config.toml
encoder_arch = "vit"
model = "contrastive image-text model"
dataset = "made-up ball-and-stick molecule models"
train_examples = 48750
image_size = 64
crop_scale_min = 1
horizontal_flip = false
translate = 0.06
tokenizer = "word"
vocab_size = 32
loss = "softmax"
embed_dim = 256
encoder_norm = "layernorm"
encoder_norm_position = "pre"
encoder_activation = "quick_gelu"
encoder_mlp_ratio = 2
encoder_head_dim = 32
encoder_fused_qkv = false
encoder_bias = "all"
encoder_qk_norm = true
encoder_layer_scale_init = 0.1
encoder_parallel_block = false
encoder_dropout = 0.1
encoder_inner_norm = true
encoder_patch_size = [4, 4]
encoder_conv_stem = false
encoder_layers = 14
encoder_width = 160
encoder_positions = "sincos"
encoder_pooling = "mean"
text_encoder_causal = false
text_encoder_width = 320
text_encoder_layers = 6
text_encoder_norm = "layernorm"
text_encoder_norm_position = "pre"
text_encoder_activation = "relu"
text_encoder_mlp_ratio = 4
text_encoder_head_dim = 64
text_encoder_fused_qkv = false
text_encoder_bias = "none"
text_encoder_qk_norm = true
text_encoder_parallel_block = false
text_encoder_inner_norm = false
text_encoder_positions = "rope"
init = "torch_default"
residual_init = "none"
optimizer = "muon"
muon_scale = "match_rms_adamw"
lr = 0.0053
momentum = 0.95
nesterov = true
orthogonalizer = "newton_schulz_5"
adamw_lr_other_params = 0.0023
steps = 2300
batch_size = 128
epochs = 6.0
lr_schedule = "poly"
final_lr_fraction = 0
warmup_steps = 40
weight_decay = 0.0
adamw_weight_decay_other_params = 0.05
Rows from block 11 of the image encoder of a small contrastive image-text model, named by matrix and row number. Rows with one number belong to one neuron. Each number is 128 + 24 x the weight over its row's rms, rounded and kept within 0 to 255. All counts start at 0. Numbers have three digits each.
After each neuron's rows are labels from the 100 images, of 14976, where the neuron reaches its highest value: "strongest on" is what is common among them. Only what is clearly more common there than usual is listed. The data: made-up ball-and-stick molecule models. In brackets: how many of the 100, against the usual share in percent.
# fc1: MLP up (encoder.blocks.11.mlp.fc1.weight, 320x160), inputs 0-159
# fc2: MLP down (encoder.blocks.11.mlp.fc2.weight, 160x320, transposed), outputs 0-159

fc1.234:107176102132114141126133067110142150114135158120118122124156132179143138116134170158120116129127147104118121152131143141111183122116128181146121137120129149156073135129137134153134141143118143134156171120130148102109106160155129128164137103081106114136119116126112071144122123132113139180120108101135154124131139104174075134128135112138084140150091173159131143098153128093053153131136095172180098153109124141170106109124134115136131130109114121100153133137163110128087114095147110
fc2.234:172138151103130123139107160188136156148140127135130103144110106109120130166144137116165144139144102136129118104119111110121070138142134071112128127144106149098152134145119078130109133136128129104118055125095128140215137127155127097131150113123151155123161084098109144104146140133117129118099127132121138116125133168109169135148160133142146167078148117130131142128088122172177109147115137111068153123149128129087123150118109138119090115075134114175132144123144111136123121156150162
strongest on: space-filling (97 vs 32.9); yellow ball (93 vs 41.4); green ball (69 vs 41.1)

fc1.87:113138110097144089120164140167151116100149108166148148148134117100122096090117143145104122143076137103115135117127136109113132128131146132134097084155110154131138105122118150158110104127177140099120141150114128126105124133161076135129096109119162152120116100114162078158133139155111112125135105145135091141159149186124148140155121161109111115101100169139089172156136168079134144164144135142130175107161077140171136114149112082149095119126084142096145139141081116135148147109128122
fc2.87:125136146150126164116085146165094141125101102080117098089146095134156086122181129128114119131174129122154134101163106130158147127088117155117169103129121158129134162111133134133137138141135135118166111129129121166157141151171132121124157147138079082181138153135114133108138114113105134161118135115097087118132076129144137173124100132092175118159187121131132104127127095125132114115153095089131159125094130122107142095138134112129151152090170088122101166135129109129085151153136121
strongest on: red ball (100 vs 64.8); green ball (96 vs 41.1); branched (86 vs 54.4); balls and sticks (75 vs 33.9)

fc1.185:113136139153119135103166110161132151156107138119098143128101142110161093147164162118143139124093159137147131173103146186139110108170107121121117212116129110124153131124112095116138136089137096118116086130148137119167128168147069111109125092097103122132115114155151115057123109114113146128100149133188136114153128119134147087105114084157087113129094112125104150120172109160110136116108135142121175102139154157131144136117116109122178121131131112126110138157120124136142153143104128
fc2.185:110113109134110099162134105155141117079145151114089123170181097132133116107114093101125113147127142154146096119141130103120132091155151118119116130180108141132157148151103186169161099158124177164119152108131122155144088150125146169141169138098119131096104138102092140111114100128112129135122114090131110139079123113139127141113122172079137144126141130151123127083080121146142107129145196125128125142137135113128116132122184110125098118114125118159121142099074128158139120153167099
strongest on: balls: twelve (27 vs 10.5)

fc1.104:145125134137100091157123137123166122135073129155133140157138114145160119152111127177153150087127104141132119109163106144115127113128097079103144131164129113157114075131126119154168097115097159108113086143110077153116164128119126107101094188170138116104152141128110123118128130141169120150147115134147143170119111094127129154111107142121110152136124148113115134121154137129095140120108077179076143116140115106163101126117142088121175145117132133100093142140091133117157157190147108
fc2.104:137145078113094138145117119105079159140180112118158138114123115114106126106124090140112108120066159132142140114077109092162104123137159133131087150082142153107094138108121131141139198099181111158172143149138135151144101183118091119144092108148118106130118108167111115136118116131076126115127124117108112145134154156156106129118137150159129106116156142136129169127119169104111117141145091111140129128149159140156175102141095132132109111170116117147119140112141172134154124090127131
strongest on: balls: twelve (37 vs 10.5); balls: eleven (30 vs 10.1)

fc1.94:125131123163153161119094113131109112125091128111112144127133169151101171157127103116170141114142165119109145132123146142090086123141117069107136132083131154114146117162191166136160140159128147110116125111116078140140120056143115148105107128190115101128103150117136124128097123143127131125123108170135102139145131130190105107131129150141113098087126136131119129142108163134159086121108072149115104142170109143103120172126153125120128181130135157164149131128107119146146141133130089
fc2.94:149131112121075150111163108137150147152139087200150145132147081114127121134165161099097102149124131145157174105140095101167153094114135135138134152181120115134132117115067112186108118105122120117137135137134134124089110176114113108111102177091115097136132103132140138141133125138133129082160122132107157115139119136146132132138089138130139174103127116129114141144126091170127174167120155099142112117117155146123086065132097109144139103116098119132101103131138117143131108134143165
strongest on: space-filling (100 vs 32.9); blue ball (100 vs 65); branched (85 vs 54.4); balls: twelve (57 vs 10.5)

fc1.209:141152132167120136136084117130132094186119118089158122124114151155118173132087120102130113133120133156127097187150125116130114144168135146167123122147107084140131148168122086185117090169141126140113099109129152144088097117141169120129139101120177112085108148168146115077129110115138143147090077127144128164118164146115154115145127084153137137128099129110124119113122142117112141168130136129151086125120142144159116141148134129153135122110137093136094114121141102128102062165111154
fc2.209:110102093077127114087186112128138141114107132147107124162163142121105117139117128149142158142121176122157134149128162109108114118134145112095137113091107164088113155109129143110121144166125092121128144085138091099174151090146133138097093160122115122130157168091103156129128128117112098122145146122087143117154080135175102132152158137146141103090142154125077127124133109151167135113098126138146129097110086123103136107107110128103156134150136133143109135139112106152180188090158110
strongest on: red ball (100 vs 64.8); space-filling (94 vs 32.9); balls: six (29 vs 9.9)

fc1.33:100097150183110145128120090119138173104165162111102133119129106147165141109152154140142155112095122110128108134156098154123116110111141124110169127115060155151091137155119142130156139136128141132124142156118172106133115111132118126094113145123141105145171122167144116116141148120149080166143115154066122160145159132111128063120157144137117099106176110172100142106132158126143107107146120105160129165169158191132137124120126109133087129145103093123114120076126114142106124128124113
fc2.33:170127086078104134125108183117148101177075104132176154110127124112110136162160124117121125118103120137137155104144161097165130146160147150157103129144152116132135115128117122138122135064141126142130134143132126181136158171121101162162108106092134106128114105107126162113148124127098136081116122163141099128126087142137140192136107132117139104129096123076141129150131124092124126136142187115101133106084112081091141108158112145128125120169120162121113140132120136088148145112128149
strongest on: red ball (99 vs 64.8); small balls on sticks (77 vs 33.2); balls: seven (31 vs 9.9); balls: six (29 vs 9.9)

fc1.262:132136135167123136098127110121112158121156178179119103126138126095107138137148166153137162150123166101097112139117099137087137090122137115164126093108092109122106126134121124113160120103101109090136078096127162172152103100150078168136150131096115177158136118132133122135077146149131098116150135131120117101152096156154113095150077137089112118162143163107133152136116110125130154132133129100156133138097119132112084122176171162147146126121081151175121121101136147100141137133138144
fc2.262:128119133098116122147126113137168114106085079137079145147104128143125118128178120142126101101128100108083120135162134170125108124136135173140122136124176092126194161108106149125139136161163129147103125165148119090122159103124161093119117106145108103120135145137100147110110132098137148143108123119149161105124102126123133167086154128156130143121104120154114095136127178125130112099165155155142112109141162077155121147079159088123110137154155123099110117143169071123085144142122149
strongest on: yellow ball (84 vs 41.4)

fc1.272:142134120131144069120115105153131101110181142132122122165150137148125176092086149125121126159185128128161113148115140134107120132120150114100110156100116113105138135139154160113134122155118143116159142145129150086119101167127148117159139128130160101121109118144091108101106138157183161113136126134121164170097096118118138116111123120134124148091095130081099113131112137080115160149193131140102107174144090091116150085088157123105151149154110130091122112159118169153101142112150135
fc2.272:128092125134109169157110161134101132148130134112118164135155125089149087124155128136146073150089164127084151163124128102142105083125125139099115096186120139155131108142106117138158107112064112116150119113177137141153134121134120130130127150106130175128119144096164137155119109156111100142110137110139103103135117110097110139143136130159152133169152095127159130103174094154149096099092144099131172112106116180103107159088138144145150121129134119155106175094134121093144119131096150
strongest on: balls: three (36 vs 9.8); balls: four (26 vs 10.2)

fc1.213:126162140130121124120148134143123125142134120137123132090116152140128132123094096133133142110159064116055133139127071174156103112124112123105106164174103144153130150162066108123118116135146140127118154136120136097122120119138129126119121105147126114133109121144137111106160118134100155145153091146088153128124119122139121159183184176156138109142075123155138113184102114171095116127157113129107115101113087132157148133098169113103148124099137110101152116122091129179132165143109163
fc2.213:161131094107133155153089081153083095082171132075169111188163113124131120141157133116149106102124169145174156120138117123128136171078116126146160136099105109123168117115135149108123141139188073129151109122132135143148113122136096110128128141131138166122171132139149126167101110168152081100133127143135135131140117111132166127135127136097139145150134120112107157108137151108170131137098123114100124148093146119122124112118097138142093128138091097139073129096179154122134130117125129
strongest on: space-filling (100 vs 32.9); branched (82 vs 54.4); orange ball (80 vs 27.6)

fc1.306:178126139101047141125167155131137093145166142140143181161130100137098128141098095142148124152134128158101128153099166164151088148124043062125143093160125149146121124139143165097129137129124106127127141136133096140090184102147147114128140106133160132139104128147162105133171126126146095125127126138120148132137126169114084133129159137138160116132137109098136121150123111107080121145073114137162141151117163119124111123127110155144137138161133134135107119137134133133163125094102129
fc2.306:090124120140147136131116087132122161131113089102125106119122114101137132119162194130128146094100132130140131125149083062116116125115211144138131202144152115147148140103117108149134133137121180142105163123091152106142087102083109131154099172117102121121129122132106154153063140114083155176149127123150105128139122097157145101132113100110135122136134132169116133102147153140153119131146146117103099125152098111155147118133161124103096123140153123109123128141105131149126124157165151
strongest on: space-filling (84 vs 32.9); purple ball (64 vs 27.3)

fc1.95:128129091110147133099136095152156132116150109133100109142198113157127097091129180144127162108162126118134153115122163154059109146149097140101100143134123143130102115143088140119147142103134136145124128146157189116124130115082096136125178134109127131120141153178131160109109134119111126148135130086094128102117138096128122109127105097145136104111149130091128109138107074136154152188150164129152114138121125115123124087148088109143195122169107110093100148124116124153125116148150133
fc2.95:101152142181150156157132108105102097097082137159161106110145140123135114118097120133112145122082138123103153104119085075136149136103130172146159131179118138127147099087121116112109119120091079148138121072120129110143133176173124096138148142083092080148134147120101102164116139109155149113161156188166154108128083111106122141106133147101119128167147116136129118139149116096123121096117120145112148124163105102133120143139176135149120093130131151130116141137143122142121134145162156
strongest on: balls: three (96 vs 9.8)

fc1.131:140098137159083137144114152121085132099101130140136141167111165120119157093155129153105113073055128188146127135118124095138128120147162132139133138143149128088134075145141117141091147114141083151157130142127053136142134128167105118160118127143142148105145094120122135123127120167169141109113128111098088102154097118144142135148140107089145138098157112135121180120126123127145100131146107144154186152114136133127114136119083115118130157129091097151126141125101091125136103164092123
fc2.131:069164138133146097165139124071113160112140096145097132079161105112143089119089121128172102122130118080154149110124115133125156125140097086098115139107120127132171130109127103119129118138134123124116127091117152118141112131081126093101133135105084159127147170140136073137116139092120124118134154118133183115103128116161123083095150168143130117173130113146157114145124158147137138128107159102178083115143125138095124163151138169119133105146088151132121150159139171134131156117147151
strongest on: balls: twelve (77 vs 10.5); dark backdrop (76 vs 49.4); small balls on sticks (68 vs 33.2)

fc1.318:142116152143137116126112123172146154139159149153176160141134157142160177146117129155114125138160150147128086141138107133100124148128140143164152107143158115164113124115145076107104127127040125109115084113174162132116123117158059125118143139134128171112141156111141154114113159129099096129145125115129118109146150112083191111099075118144107107100143110109146116108123119125113109148143142112162123129102091106150134107165111099089120111129076136147098119099134112126134101122114139
fc2.318:149077150177093127136112165145172132130140109131089115137141088162141138132144122084116164089165134122111113094164179117093080099147098106149136145104152152115123153147126127117122154130136132155118144104126100112178200129107141124118161131133079117117127129120143085125129107108155146112124112106115133126160113138121096159169117141100106168159131110136112109132141163173093132111155127130136110091151124140085101126129139111119090107158175119106172108139160146156145125100113130
strongest on: yellow ball (100 vs 41.4); balls and sticks (61 vs 33.9); balls: six (28 vs 9.9)

fc1.111:107145135174090137127080118144153097173119102122127125101150120169140093187143133153153142105140130107137078125137154156135115132123081115109139139125088128088122131113146097176130133142157122115139105142136115119110112137084128083076155138101149110091119100117171123129141148158159099135122146139164071147153143136159147155140117125149113182145100150125124138142159157104110102148096156101118122140113112124146183107135112105152071115149150096152112100122131128128160108110106111
fc2.111:135110152103146107128164099086132112111155131152145131145107096123117160113124115087123125135130110125124174185155101143092102151134128145145147134100116131138147164143199146126147144121113127146113171130113130148110151111142105150151151150083137145146113091054071108081144138102131151119083148100070143147125117124130089126145159117121145101121131098119119157108132112157150140103138096142152145092166173094115124148165124128112168147113118145126110126085113111122148122123173115
strongest on: red ball (100 vs 64.8); space-filling (96 vs 32.9); branched (84 vs 54.4); balls: nine (29 vs 9.8)

fc1.53:125117174141172084130139111137112131152128093122133137163143122100119143155114138121117183140131165109149140091151120110120118128117099123143139100138130125088125111172156136137123121121169126108115165139138107146106124136108169120167134140070175184072120129164101135139129111124135157132110144080150110106139145138135073117152168100083120105138130081154159136118149109119163134162113182107122098160093112095117075131116108108107125109136160135147122123114144113148090114170138139
fc2.53:090109095126103145152112112069095120148131154133145104104122106168146131092151118144176177160139149174087117168101127111134091112137115131115129150112121145166102126122159109144172157097108075106107129107106161112134119135116102123154099112136130095159138166113162133140136125147130103139111083168140139114138126147189113128115123172159141165082091139127104122107103141146108119111158101140127111124162126132148148099106129144146174091119102118168149151109122151094155125144122114
strongest on: balls: three (30 vs 9.8); balls: four (30 vs 10.2)